config = dict(
    crop_scale_min=1,
    arch='resnet',
    norm='batchnorm',
    nesterov=True,
)
Rows from block 15 of a small image classifier, named by matrix and row number. Rows with one number belong to one channel. Each number is 200 + 40 x the weight over its row's rms, rounded and kept within 0 to 999. All counts start at 0.
After each channel's rows are labels from the 100 images, of 14976, where the channel reaches its highest value: "peak on" is the class under the peak. Only what is clearly more common there than usual is listed. The data: rendered solids tumbling over patterned floors.
# convs0: first 3x3 conv (model.blocks.15.convs.0.weight, 208x208x3x3, each kernel summed), inputs 70-139
# convs1: second 3x3 conv (model.blocks.15.convs.1.weight, 208x208x3x3, transposed, each kernel summed), outputs 70-139

convs0.82,112,205,185,306,233,183,232,174,236,173,176,278,185,267,163,177,132,184,128,117,180,195,207,195,238,188,116,238,191,147,241,200,218,215,249,241,205,186,218,177,243,221,156,215,110,153,212,212,148,219,171,247,238,184,228,200,203,222,226,171,203,75,225,190,171,177,187,197,205,161
convs1.82,165,154,255,111,280,137,203,196,199,178,271,223,217,298,129,237,231,241,113,172,202,173,241,196,220,195,120,256,239,138,211,213,156,182,185,213,198,247,157,224,194,163,137,266,194,184,184,249,70,214,284,250,175,143,248,240,209,223,171,139,179,203,201,184,172,247,178,170,199,136
peak on: chain link

convs0.122,212,160,224,192,174,191,174,171,180,234,201,225,232,214,198,215,255,187,57,254,233,159,193,180,129,152,147,206,161,129,253,245,246,205,208,39,166,176,281,221,219,216,159,235,103,170,214,176,195,203,148,251,174,224,163,205,217,197,199,269,183,261,256,185,239,209,215,220,150,72
convs1.122,230,202,306,212,225,255,161,179,150,179,150,240,202,164,265,168,276,240,151,136,184,204,241,210,232,202,110,223,186,179,170,158,146,143,145,118,212,189,183,200,124,202,240,184,234,222,163,249,240,226,202,261,280,228,213,248,231,166,181,185,244,212,183,110,187,217,163,199,224,117
peak on: cog

convs0.171,231,216,99,276,140,211,143,172,265,169,234,210,290,196,128,181,168,143,224,167,209,250,196,174,168,111,243,212,248,219,159,230,195,126,201,296,171,154,216,221,165,160,222,195,86,240,239,146,200,207,211,214,156,238,175,208,152,251,186,228,146,181,183,127,157,194,186,175,214,196
convs1.171,173,163,153,165,187,233,273,193,226,205,200,172,130,218,211,228,207,203,218,165,196,238,164,222,319,239,238,124,224,211,169,185,188,221,200,269,286,176,200,154,229,158,244,249,210,188,193,253,185,172,217,228,218,211,183,171,171,158,203,191,101,213,280,176,191,187,159,223,171,246
peak on: chain link

convs0.147,230,168,293,68,251,231,252,195,261,180,202,227,186,138,222,191,204,168,181,227,195,145,229,164,177,203,182,212,183,206,160,145,180,198,195,174,248,185,254,146,215,226,134,175,247,186,171,168,224,141,176,268,184,247,213,195,127,198,202,252,178,202,163,215,158,228,244,220,169,313
convs1.147,188,239,250,136,240,179,224,259,181,164,211,279,163,221,237,199,236,164,155,216,168,222,205,270,175,219,226,174,176,142,218,205,243,220,183,255,201,149,179,174,232,235,150,219,202,169,116,185,188,252,190,181,173,192,110,195,207,167,157,249,286,178,236,266,156,206,202,205,225,271
peak on: bumpy ball

convs0.3,222,193,209,230,223,123,210,122,323,188,227,188,191,219,217,234,254,200,224,204,229,179,207,233,184,202,154,223,215,253,278,225,211,204,227,230,217,170,236,182,206,151,122,264,122,189,218,193,207,172,190,181,208,207,125,231,140,176,183,143,178,311,194,208,195,176,245,190,209,283
convs1.3,219,200,141,212,196,161,181,235,202,196,235,185,244,209,190,210,230,227,200,112,160,201,250,204,144,200,270,96,247,177,260,150,219,244,198,214,167,201,250,194,147,165,213,226,193,145,236,164,231,143,149,189,184,191,226,206,177,150,184,206,181,248,211,222,200,209,236,258,195,273
peak on: dome; bowl

convs0.9,163,174,87,201,151,127,148,110,213,246,197,152,200,211,183,212,173,173,248,149,229,222,226,208,154,215,198,211,246,188,197,240,209,171,282,213,156,152,198,176,227,290,207,286,318,173,190,232,181,195,190,269,208,244,212,191,256,136,225,163,150,108,231,242,184,206,157,179,271,138
convs1.9,159,246,177,192,188,156,101,188,222,148,177,212,200,232,207,212,191,188,215,168,159,206,253,145,148,148,221,178,238,207,215,160,204,235,201,208,183,233,168,116,154,254,249,240,226,160,166,286,160,230,234,203,147,222,192,230,216,194,293,193,149,232,129,252,219,206,270,178,233,185
peak on: disc

convs0.145,206,169,209,185,233,232,210,236,230,147,130,213,189,178,257,297,208,168,201,229,142,79,200,125,241,133,147,160,154,182,199,179,218,144,99,216,175,166,171,211,167,239,183,170,188,125,201,162,182,191,222,221,184,158,305,162,267,146,152,220,151,190,184,215,193,218,209,284,198,228
convs1.145,185,174,272,197,197,161,166,194,218,177,190,142,191,255,124,170,230,252,225,260,226,122,203,74,263,163,188,253,224,217,195,212,221,255,225,159,171,233,157,204,221,192,183,145,193,248,172,192,199,178,190,226,228,183,229,188,252,267,228,211,215,216,159,165,213,220,132,197,203,139
peak on: star block

convs0.110,237,232,222,183,253,202,144,169,171,140,154,119,193,187,174,165,184,177,211,186,125,140,195,105,168,171,246,205,225,207,204,202,158,223,205,118,217,145,226,169,213,223,183,178,136,254,154,166,71,211,145,251,176,170,204,189,187,211,220,127,254,208,248,219,204,101,277,194,197,254
convs1.110,176,262,181,212,194,180,164,201,137,201,236,205,169,279,208,147,173,251,224,262,152,191,168,153,182,184,223,239,144,155,189,163,162,175,206,217,176,189,169,260,145,208,243,221,135,133,248,208,155,228,147,117,217,211,181,205,191,176,212,150,288,229,208,268,213,141,285,159,227,218
peak on: twisted bar

convs0.136,200,172,174,206,150,271,231,178,258,170,155,185,238,197,168,199,295,117,256,179,171,203,166,253,165,197,132,170,224,158,251,251,236,128,179,188,146,215,234,230,206,134,133,191,194,231,192,162,182,271,168,166,247,288,170,139,231,214,173,225,184,209,265,190,166,188,248,194,240,319
convs1.136,263,187,117,320,255,152,298,217,204,197,190,166,168,248,224,209,244,231,198,180,210,213,214,177,336,211,200,176,143,245,188,142,188,160,252,177,162,191,162,207,230,159,288,179,223,108,215,176,171,188,245,233,149,256,196,188,222,195,187,185,224,188,271,180,277,160,206,224,151,221
peak on: cube frame

convs0.42,216,171,256,190,203,202,276,144,264,213,137,212,165,158,212,179,210,205,286,276,187,187,222,229,160,194,157,158,202,208,271,226,273,199,226,206,178,162,186,199,256,236,206,112,232,226,223,157,251,213,205,216,185,254,151,218,174,208,193,117,201,229,223,181,144,210,216,221,200,184
convs1.42,164,201,272,172,206,178,185,229,199,267,177,241,235,217,253,197,204,240,237,192,254,232,229,202,168,194,205,141,247,210,179,226,221,187,201,262,145,257,252,259,240,229,186,231,163,244,238,241,226,213,220,237,162,245,213,231,253,261,158,159,244,234,202,220,172,241,224,176,136,169
peak on: cog

convs0.107,165,198,171,291,212,204,203,207,289,161,211,148,231,246,119,205,287,172,136,252,227,253,255,172,201,210,182,199,182,121,246,246,229,191,193,193,199,191,140,182,152,152,155,265,214,161,167,169,146,181,138,234,183,288,148,175,180,225,195,207,213,147,135,152,240,259,128,186,201,208
convs1.107,188,134,192,221,181,177,185,223,239,189,208,204,197,177,232,178,246,171,145,192,242,177,217,221,278,149,178,200,197,197,230,172,227,233,184,200,293,235,206,183,208,130,169,234,181,228,183,246,240,204,289,233,221,129,195,232,284,206,176,133,147,198,240,157,195,179,115,253,183,132
peak on: star block

convs0.13,188,220,242,167,216,183,194,198,106,187,217,54,212,204,167,217,143,171,156,226,205,213,206,153,194,156,244,196,203,220,296,161,254,182,178,127,225,148,158,221,165,177,245,171,105,241,196,144,168,218,123,196,123,213,158,241,181,211,257,218,194,74,253,195,221,137,185,178,204,171
convs1.13,209,234,275,182,230,267,164,212,129,252,200,233,216,162,230,237,264,273,233,217,228,170,177,145,181,239,237,134,167,228,191,157,125,194,211,100,198,246,177,133,162,212,189,171,121,239,250,155,122,247,134,229,176,266,231,177,172,214,228,197,202,86,217,223,199,118,273,189,221,252
peak on: cylinder

convs0.151,218,168,166,189,90,210,239,223,271,177,148,213,214,168,176,196,297,184,342,224,184,166,237,187,178,174,163,110,213,228,200,211,263,151,120,178,199,178,215,199,185,265,188,110,283,168,205,153,148,208,181,172,149,177,153,182,173,240,213,241,232,273,245,207,197,180,147,228,242,217
convs1.151,192,163,179,232,169,100,164,224,213,189,172,294,145,220,247,123,209,220,180,235,256,157,214,163,134,215,281,167,226,144,158,243,225,265,178,123,172,245,256,153,108,279,280,151,228,148,209,159,125,257,178,187,159,202,212,180,212,232,192,251,230,228,232,241,218,200,192,235,201,276
peak on: disc

convs0.123,217,221,147,179,166,210,175,207,125,206,214,165,249,200,205,205,175,190,168,213,203,208,111,196,229,156,174,202,218,225,212,202,214,184,263,187,126,148,209,182,179,97,139,221,207,244,210,174,262,178,275,264,215,208,215,189,145,217,183,127,239,230,244,288,223,153,175,186,233,197
convs1.123,163,225,174,178,211,221,226,231,172,308,236,246,237,238,273,271,138,217,277,189,240,146,219,186,162,174,222,147,192,146,162,223,266,229,197,192,174,203,224,210,109,207,163,214,90,218,182,153,283,210,208,237,200,229,186,160,198,177,266,170,209,209,220,162,212,173,252,241,201,148
peak on: cylinder

convs0.17,177,179,178,155,174,105,224,198,216,152,224,226,175,242,139,240,189,149,176,219,220,238,179,199,178,223,239,141,274,172,208,234,163,138,186,172,121,176,189,253,212,213,265,173,181,119,195,166,188,228,229,162,180,170,195,154,82,209,141,232,117,192,179,84,207,185,201,247,194,197
convs1.17,223,176,279,282,219,207,159,171,123,226,265,228,151,138,189,168,169,154,147,234,198,191,172,164,211,159,211,229,202,159,176,211,238,197,216,225,275,170,207,142,190,174,169,176,198,199,163,216,201,312,220,219,165,92,249,211,211,168,261,239,174,156,226,165,222,167,145,192,149,182
peak on: cog

convs0.195,185,240,162,83,156,212,106,207,134,178,223,231,195,238,220,194,224,235,176,191,188,206,259,198,177,264,133,189,229,136,234,219,241,248,176,175,200,185,198,196,123,197,218,286,226,172,215,202,296,197,184,211,246,175,180,213,146,153,144,260,214,138,173,156,195,211,134,220,232,150
convs1.195,235,278,207,216,226,189,147,189,144,218,121,272,167,206,189,264,132,180,195,191,176,228,199,145,126,241,103,193,175,147,211,183,202,209,163,162,153,201,129,188,179,231,231,213,198,157,197,149,162,149,152,202,213,231,240,201,281,266,232,206,186,220,155,153,98,181,216,137,172,260
peak on: jack

convs0.23,205,166,236,172,181,165,284,136,189,227,222,173,224,154,196,212,201,180,143,221,243,180,205,175,190,201,196,189,195,139,156,213,254,153,176,188,146,156,205,252,157,158,248,126,281,171,186,206,258,168,187,195,199,203,251,266,264,208,167,189,215,175,105,169,214,187,95,185,231,221
convs1.23,239,214,226,220,129,185,234,158,255,195,223,308,171,182,199,223,249,179,213,212,246,256,188,264,195,142,199,168,142,205,255,181,201,202,192,200,151,237,227,190,191,233,114,187,189,161,228,182,254,243,126,187,275,232,194,215,187,206,195,190,86,221,220,234,135,233,127,233,175,259
peak on: jack

convs0.1,172,191,221,198,148,209,183,198,191,261,217,185,203,199,255,200,225,164,183,233,121,149,208,192,158,185,208,174,192,170,262,250,208,263,189,253,150,247,187,205,197,250,140,233,249,219,179,140,174,154,229,182,248,251,232,134,161,276,205,132,283,155,212,155,166,242,146,214,195,234
convs1.1,137,146,192,118,136,202,234,228,222,171,215,289,145,227,203,182,237,214,150,282,176,173,131,187,200,141,144,128,226,170,200,208,259,250,188,224,233,148,233,192,155,203,178,243,165,202,210,249,184,184,240,285,224,183,137,219,267,178,105,202,171,130,244,199,155,187,139,214,141,202
peak on: star block; jack

convs0.94,191,192,143,112,200,209,208,184,139,209,218,180,162,217,210,235,184,157,227,258,182,167,187,208,170,155,126,221,227,196,174,233,208,127,186,133,201,186,224,164,214,187,199,238,190,160,249,109,234,202,121,238,197,209,214,234,212,209,191,215,238,75,143,190,152,192,171,199,160,207
convs1.94,240,201,172,147,179,256,174,237,200,167,176,212,235,234,241,199,174,264,199,225,186,165,208,238,148,203,201,164,198,173,192,189,233,163,239,149,165,205,195,229,216,189,203,225,173,250,183,162,198,192,67,224,320,180,226,226,211,254,207,216,183,179,170,181,182,235,210,225,197,135
peak on: jack

convs0.53,280,232,159,162,152,190,248,160,226,204,169,178,204,173,201,175,252,217,221,230,180,198,158,158,259,174,185,149,225,234,142,256,242,201,205,157,200,171,226,218,225,194,183,135,255,191,214,159,272,201,267,169,161,142,193,211,74,203,188,256,267,282,243,197,217,231,206,180,161,296
convs1.53,246,220,198,209,185,181,188,183,252,216,181,207,215,138,162,179,281,162,122,186,204,168,108,221,204,206,276,166,248,225,182,262,173,184,200,187,196,191,230,243,235,195,235,132,255,233,176,118,236,226,212,166,240,208,247,192,164,174,248,243,249,255,191,189,233,247,196,72,205,255
peak on: bumpy ball; torus

convs0.124,190,218,198,100,200,194,174,185,233,208,217,144,260,189,223,205,123,173,196,101,171,207,199,180,192,139,276,248,200,271,236,200,222,248,130,228,189,175,196,155,174,168,195,202,271,201,139,213,132,215,194,246,207,235,181,180,230,193,183,73,229,154,143,236,149,176,219,215,255,108
convs1.124,134,244,179,171,208,182,163,220,244,182,207,232,214,174,178,245,194,273,167,192,231,157,177,192,252,238,288,229,184,205,170,177,185,195,161,74,203,231,221,210,178,108,225,197,283,237,184,228,156,206,197,234,169,235,257,254,179,190,223,162,241,214,200,120,246,243,296,160,239,210
peak on: cylinder

convs0.69,209,164,95,186,215,207,223,210,250,223,225,113,177,248,250,222,149,214,269,169,213,183,225,192,201,166,223,230,153,228,161,170,205,226,182,203,170,166,174,192,221,127,216,165,183,237,166,154,194,196,197,133,151,191,186,172,235,146,210,232,211,229,177,183,233,214,174,200,165,137
convs1.69,183,204,269,161,229,176,198,212,165,152,254,123,145,169,223,233,165,178,237,153,111,224,177,159,174,277,225,253,149,205,205,205,218,228,120,206,293,229,233,171,230,199,259,235,184,195,189,219,162,223,181,150,204,203,201,209,204,186,219,252,217,208,180,157,196,153,193,183,195,228
peak on: bowl

convs0.139,216,167,264,141,190,240,227,112,233,149,189,204,283,212,193,221,203,206,188,197,183,188,142,222,179,172,216,211,195,241,195,254,183,239,295,223,168,131,245,140,173,252,221,147,158,233,170,176,158,166,152,205,199,260,210,200,173,178,215,280,202,200,214,295,180,219,34,174,208,242
convs1.139,225,188,212,151,175,250,258,214,200,150,149,256,247,173,168,188,189,213,191,205,174,179,188,167,200,187,172,158,213,234,216,163,140,190,214,133,221,170,179,190,202,208,202,202,200,211,239,174,176,145,177,202,190,227,129,186,222,168,181,257,165,126,211,203,162,104,163,183,108,237
peak on: tube

convs0.109,151,196,270,245,212,137,188,166,248,169,288,127,245,215,155,219,137,224,217,180,233,235,199,171,184,211,205,266,158,200,203,202,168,168,166,240,220,185,203,218,214,186,216,198,193,142,220,168,125,246,173,219,215,204,198,228,134,217,234,107,166,248,192,249,229,241,142,215,185,195
convs1.109,204,216,223,218,180,218,223,177,260,218,249,124,171,206,171,187,175,211,253,261,241,174,174,174,280,220,175,255,217,212,155,213,227,170,244,180,237,227,156,218,291,150,157,110,211,221,188,244,181,164,164,196,127,209,206,187,223,181,215,155,160,208,179,182,199,164,194,181,134,194
peak on: star block

convs0.150,195,188,110,169,165,200,185,192,223,215,178,189,201,188,222,258,138,262,167,289,197,162,220,133,245,171,192,144,229,189,166,269,209,233,255,157,221,153,228,165,208,185,211,185,231,254,213,214,170,189,244,226,214,163,193,159,266,175,206,111,172,205,164,143,193,208,179,176,133,239
convs1.150,181,199,152,203,180,308,222,199,243,167,147,133,210,187,247,192,122,218,217,271,263,200,181,174,186,137,195,174,216,202,244,125,261,219,223,176,200,250,214,188,159,172,257,191,148,217,163,213,100,203,240,306,192,133,221,209,252,166,228,173,189,175,72,215,229,195,206,208,130,215
peak on: star block

convs0.55,207,163,184,173,270,178,216,182,254,169,263,174,149,190,257,240,180,173,253,248,211,224,202,203,202,228,210,235,214,174,170,179,170,202,165,177,134,180,247,191,161,155,188,128,144,172,213,158,196,180,177,219,180,176,155,230,205,168,125,53,203,221,218,195,208,308,245,210,200,228
convs1.55,269,164,210,149,152,218,209,215,310,158,159,172,179,133,226,123,202,166,220,193,245,185,252,242,229,206,229,153,199,214,202,178,276,159,155,169,207,222,186,257,230,129,256,125,176,204,259,167,204,238,147,198,241,186,233,213,183,206,183,79,226,259,123,243,208,244,278,238,174,231
peak on: star block

convs0.104,204,191,160,298,203,182,178,161,260,210,197,178,224,206,231,195,74,168,276,221,204,218,222,150,208,122,130,201,233,245,251,199,275,206,177,311,184,150,197,209,211,154,201,200,228,187,210,150,277,219,303,125,174,252,152,167,184,228,216,201,106,213,263,150,239,185,157,202,223,154
convs1.104,167,176,195,228,243,237,238,215,229,244,176,150,210,197,215,260,168,201,308,178,156,210,239,166,259,213,162,230,260,243,219,222,232,188,233,305,204,213,194,210,219,255,227,155,250,200,184,191,232,60,186,192,174,144,251,237,198,181,270,193,152,219,218,268,206,241,214,224,164,200
peak on: egg

convs0.186,216,187,257,245,197,249,204,123,187,178,125,237,217,200,232,174,204,203,211,210,235,209,188,181,224,207,215,183,188,195,176,233,213,158,207,270,216,174,176,161,178,152,255,155,177,238,204,243,169,214,232,138,167,224,224,263,144,181,207,63,165,177,164,181,140,170,145,220,142,199
convs1.186,174,149,218,190,176,98,149,199,245,182,182,169,170,184,233,237,212,207,253,182,214,270,124,181,180,202,155,197,202,169,199,144,134,260,165,237,175,196,215,246,152,223,195,122,229,183,234,286,209,186,181,130,217,197,198,183,263,185,183,155,236,319,205,225,233,214,248,171,177,197
peak on: egg

convs0.62,118,164,144,198,256,133,215,175,172,183,176,205,184,246,254,135,152,164,185,178,242,278,211,213,171,216,189,153,228,164,242,197,196,225,203,180,156,193,137,205,242,196,213,213,161,206,255,141,193,209,205,208,229,209,242,149,217,165,199,131,140,133,188,144,184,225,202,230,232,220
convs1.62,98,190,155,201,253,216,227,218,187,215,184,242,189,205,227,228,208,195,175,191,164,117,274,135,185,137,173,235,164,120,198,192,205,171,172,266,224,197,206,183,166,221,170,202,204,179,137,254,164,206,262,249,182,138,232,213,170,178,151,174,224,166,221,184,187,213,198,201,117,195
peak on: chain link

convs0.12,203,164,210,186,193,196,135,164,218,174,139,226,180,247,178,144,284,173,99,125,209,204,179,165,116,160,225,229,171,189,227,228,226,233,228,75,235,181,210,164,207,183,205,148,158,169,201,182,178,262,160,198,195,167,207,148,176,176,203,217,214,264,217,197,171,136,204,153,216,232
convs1.12,199,215,247,237,269,202,156,170,168,224,242,205,112,210,196,214,211,238,192,208,140,232,219,212,153,201,177,188,160,79,206,167,190,176,217,215,210,241,178,251,195,141,229,200,172,136,192,156,185,238,172,237,227,173,201,258,204,169,223,194,225,192,212,206,209,147,244,213,197,149
peak on: twisted bar; cog

convs0.188,236,211,301,204,210,161,200,182,167,181,202,171,149,221,214,190,286,231,127,231,198,199,221,164,143,149,157,236,138,146,232,196,207,162,97,100,191,214,245,171,206,206,164,246,241,163,166,205,156,218,174,243,202,186,164,212,179,214,251,251,204,237,193,157,182,232,167,207,188,105
convs1.188,229,214,201,220,153,196,141,238,216,204,132,230,134,221,261,191,237,220,165,132,203,190,226,224,232,216,191,168,205,208,137,247,166,151,202,110,160,258,168,282,162,208,196,139,214,187,176,206,243,216,163,175,293,157,214,203,210,147,139,152,259,156,140,160,172,264,199,186,228,167
peak on: cube frame; jack

convs0.163,203,178,163,189,177,232,253,192,236,204,166,156,240,255,169,234,191,228,198,131,194,180,195,198,217,236,192,147,162,233,248,182,158,216,203,143,219,199,217,262,293,212,183,149,217,265,135,139,192,227,164,146,191,205,196,207,152,317,166,265,117,192,174,167,208,216,198,189,214,155
convs1.163,211,233,147,200,173,225,191,178,188,211,264,209,190,164,209,224,187,177,246,227,205,233,261,185,205,200,207,153,208,217,281,190,194,240,181,166,201,211,191,210,191,246,241,221,193,146,274,236,153,168,162,141,205,181,224,200,194,138,182,210,215,195,225,279,158,182,174,207,229,254
peak on: bowl

convs0.96,221,231,145,179,154,272,196,191,179,163,176,195,211,207,220,220,158,196,214,229,191,209,216,194,143,191,157,169,131,211,100,288,244,219,185,222,139,160,169,226,209,203,147,225,270,256,193,202,225,254,225,182,176,222,171,194,209,199,134,109,215,292,168,225,192,127,207,220,215,196
convs1.96,137,198,166,226,193,179,207,242,167,201,162,208,246,150,250,180,200,170,199,226,237,181,226,245,186,191,154,128,189,175,70,215,243,172,238,263,187,185,177,177,146,189,242,200,251,248,193,237,213,272,226,134,240,210,143,208,257,215,188,148,139,205,214,162,166,116,160,283,264,210
peak on: dome

convs0.57,221,171,206,219,263,176,197,182,190,230,190,118,193,233,249,251,130,176,151,236,168,254,148,205,214,174,100,293,168,222,183,238,217,248,232,106,141,207,218,240,186,176,201,214,66,208,163,273,192,180,169,189,180,223,213,144,166,139,209,151,147,161,215,175,178,242,220,194,186,235
convs1.57,233,212,198,187,265,211,214,244,197,233,188,148,190,154,211,233,214,149,200,155,248,169,259,221,201,208,199,273,203,199,161,157,150,169,189,66,161,245,87,208,155,227,179,143,190,213,188,140,302,219,62,164,214,243,179,186,181,198,195,235,186,240,261,241,283,196,177,190,206,220
peak on: cube

convs0.137,252,198,204,190,174,201,224,149,125,181,212,183,218,233,166,226,107,210,255,190,205,192,179,127,179,219,185,224,141,179,229,227,197,200,217,148,194,130,188,183,222,247,240,145,247,207,206,145,157,168,206,156,144,204,193,185,242,187,181,242,224,199,177,173,198,140,249,185,193,153
convs1.137,194,263,210,239,284,178,190,161,159,181,154,188,259,237,179,235,164,207,260,281,186,206,252,152,119,164,132,281,240,269,180,191,232,215,232,241,299,157,183,256,151,270,163,212,234,225,232,263,178,216,276,159,213,196,221,205,256,175,195,216,203,191,208,184,183,186,213,220,201,148
peak on: bowl

convs0.14,234,200,182,159,176,208,170,149,75,258,186,153,166,185,270,181,272,179,185,188,209,199,211,175,134,176,207,175,192,237,258,155,173,194,220,217,230,161,169,216,202,329,224,208,300,227,207,222,213,168,203,198,177,199,165,190,184,237,200,212,208,181,186,209,202,158,151,271,233,165
convs1.14,201,216,161,218,150,208,175,229,197,204,165,199,154,221,211,209,265,232,134,133,131,168,239,227,138,208,147,187,226,234,149,295,175,212,194,132,189,183,231,175,176,223,235,250,250,198,153,239,263,192,172,268,238,209,199,185,194,224,180,173,227,181,198,248,203,239,236,200,243,195
peak on: jack

convs0.54,166,187,222,190,242,165,212,168,171,177,208,182,207,226,181,202,198,203,204,70,224,285,180,187,222,197,140,221,131,217,169,248,191,164,274,302,182,168,290,244,226,217,215,209,266,153,213,152,193,185,284,234,182,165,152,180,200,190,189,174,245,231,242,185,229,215,157,201,163,115
convs1.54,193,168,220,210,169,269,186,225,207,199,236,277,278,180,224,246,182,180,226,166,174,203,255,134,164,168,236,128,257,232,174,139,124,190,223,198,147,202,197,223,222,212,159,181,162,212,282,248,257,151,241,259,173,173,242,188,226,228,223,216,173,185,212,217,121,173,202,190,186,118
peak on: cylinder; tube

convs0.95,235,215,194,204,242,155,157,179,140,264,201,190,166,155,198,169,238,151,236,208,117,178,167,180,204,164,203,245,161,243,199,312,194,168,206,250,263,206,180,143,193,206,197,234,244,245,108,125,200,203,174,223,202,255,197,113,237,156,129,175,206,196,120,205,190,189,224,159,175,136
convs1.95,141,174,207,290,225,223,180,255,201,150,222,226,229,211,230,215,174,209,178,227,159,161,203,164,142,225,241,183,225,210,139,130,220,212,216,272,178,157,120,174,166,208,212,219,123,225,208,197,171,238,240,236,190,141,187,313,166,276,251,241,180,196,205,205,138,211,149,210,128,191
peak on: tube

convs0.181,175,211,188,214,268,170,110,197,206,215,222,175,139,219,172,163,209,155,139,168,234,251,178,191,209,214,312,155,188,218,229,205,250,224,163,209,133,171,229,155,233,191,215,269,157,131,160,212,189,172,152,272,232,275,169,144,242,225,138,183,177,142,101,197,236,229,170,139,196,144
convs1.181,191,187,160,198,158,134,238,237,238,168,133,105,180,171,236,220,249,167,180,227,225,175,88,255,243,256,165,173,201,204,92,247,160,245,236,181,169,215,220,252,199,166,198,124,243,227,206,191,230,169,218,178,263,266,205,226,253,122,213,209,270,282,248,175,234,161,192,197,220,205
peak on: egg

convs0.71,169,247,226,148,189,235,184,198,190,170,222,125,224,205,206,186,180,192,215,138,194,151,167,165,203,220,177,191,192,130,206,177,230,246,213,237,219,202,212,185,220,207,233,153,269,124,215,212,238,242,168,216,202,236,149,312,223,162,226,226,174,36,148,209,206,210,172,227,157,179
convs1.71,195,183,241,192,172,213,150,206,219,176,242,333,146,262,240,223,251,164,168,202,166,226,232,236,125,197,111,142,201,246,173,229,226,240,217,174,163,201,194,183,182,197,176,186,224,163,216,179,174,191,100,177,265,261,191,203,204,226,160,265,179,129,255,186,83,254,185,200,249,219
peak on: jack

convs0.161,217,118,128,196,184,237,225,258,161,169,222,193,226,201,307,235,207,193,194,247,186,200,163,173,237,118,128,217,184,184,198,245,231,155,136,214,195,202,211,278,166,178,89,234,242,195,205,206,248,184,168,151,198,180,192,219,217,117,222,196,238,108,187,140,196,206,213,218,91,171
convs1.161,188,172,163,275,131,249,238,198,150,215,231,215,179,203,235,163,164,175,194,226,204,184,97,147,250,222,277,199,151,189,250,258,260,188,156,198,206,235,169,189,262,182,206,170,184,264,215,206,211,238,221,262,208,158,220,186,195,167,181,202,232,118,148,208,226,199,203,116,133,266
peak on: cone

convs0.206,189,190,222,282,227,204,201,157,238,189,232,153,250,196,180,257,197,195,254,235,198,247,138,153,205,164,110,217,245,221,180,226,200,161,229,283,181,200,148,174,171,169,151,239,127,140,206,204,213,169,210,181,173,277,209,151,178,273,159,216,189,203,187,236,141,239,131,191,153,231
convs1.206,195,164,220,326,204,169,210,199,238,233,198,101,119,260,214,177,179,214,187,190,224,175,188,180,322,179,173,149,217,271,187,139,148,272,191,238,190,166,168,185,227,231,198,190,182,240,225,198,183,164,243,182,194,259,183,191,179,173,273,233,219,100,189,185,215,170,135,207,194,248
peak on: chain link; torus

convs0.48,188,175,258,242,201,200,167,222,183,218,175,214,236,228,253,240,177,132,205,151,242,142,279,207,218,169,234,195,269,174,285,180,224,243,207,198,206,178,196,184,107,188,203,262,199,184,215,174,185,187,239,137,235,179,251,202,273,184,238,151,191,253,163,239,236,200,244,191,249,257
convs1.48,179,164,285,134,168,214,160,213,239,223,243,249,207,201,152,178,259,177,132,178,156,221,155,162,208,161,197,108,200,234,212,151,116,269,180,244,190,187,178,178,216,250,210,157,190,176,273,221,171,174,223,172,197,157,180,205,307,194,125,182,197,166,265,241,169,161,147,221,184,144
peak on: tube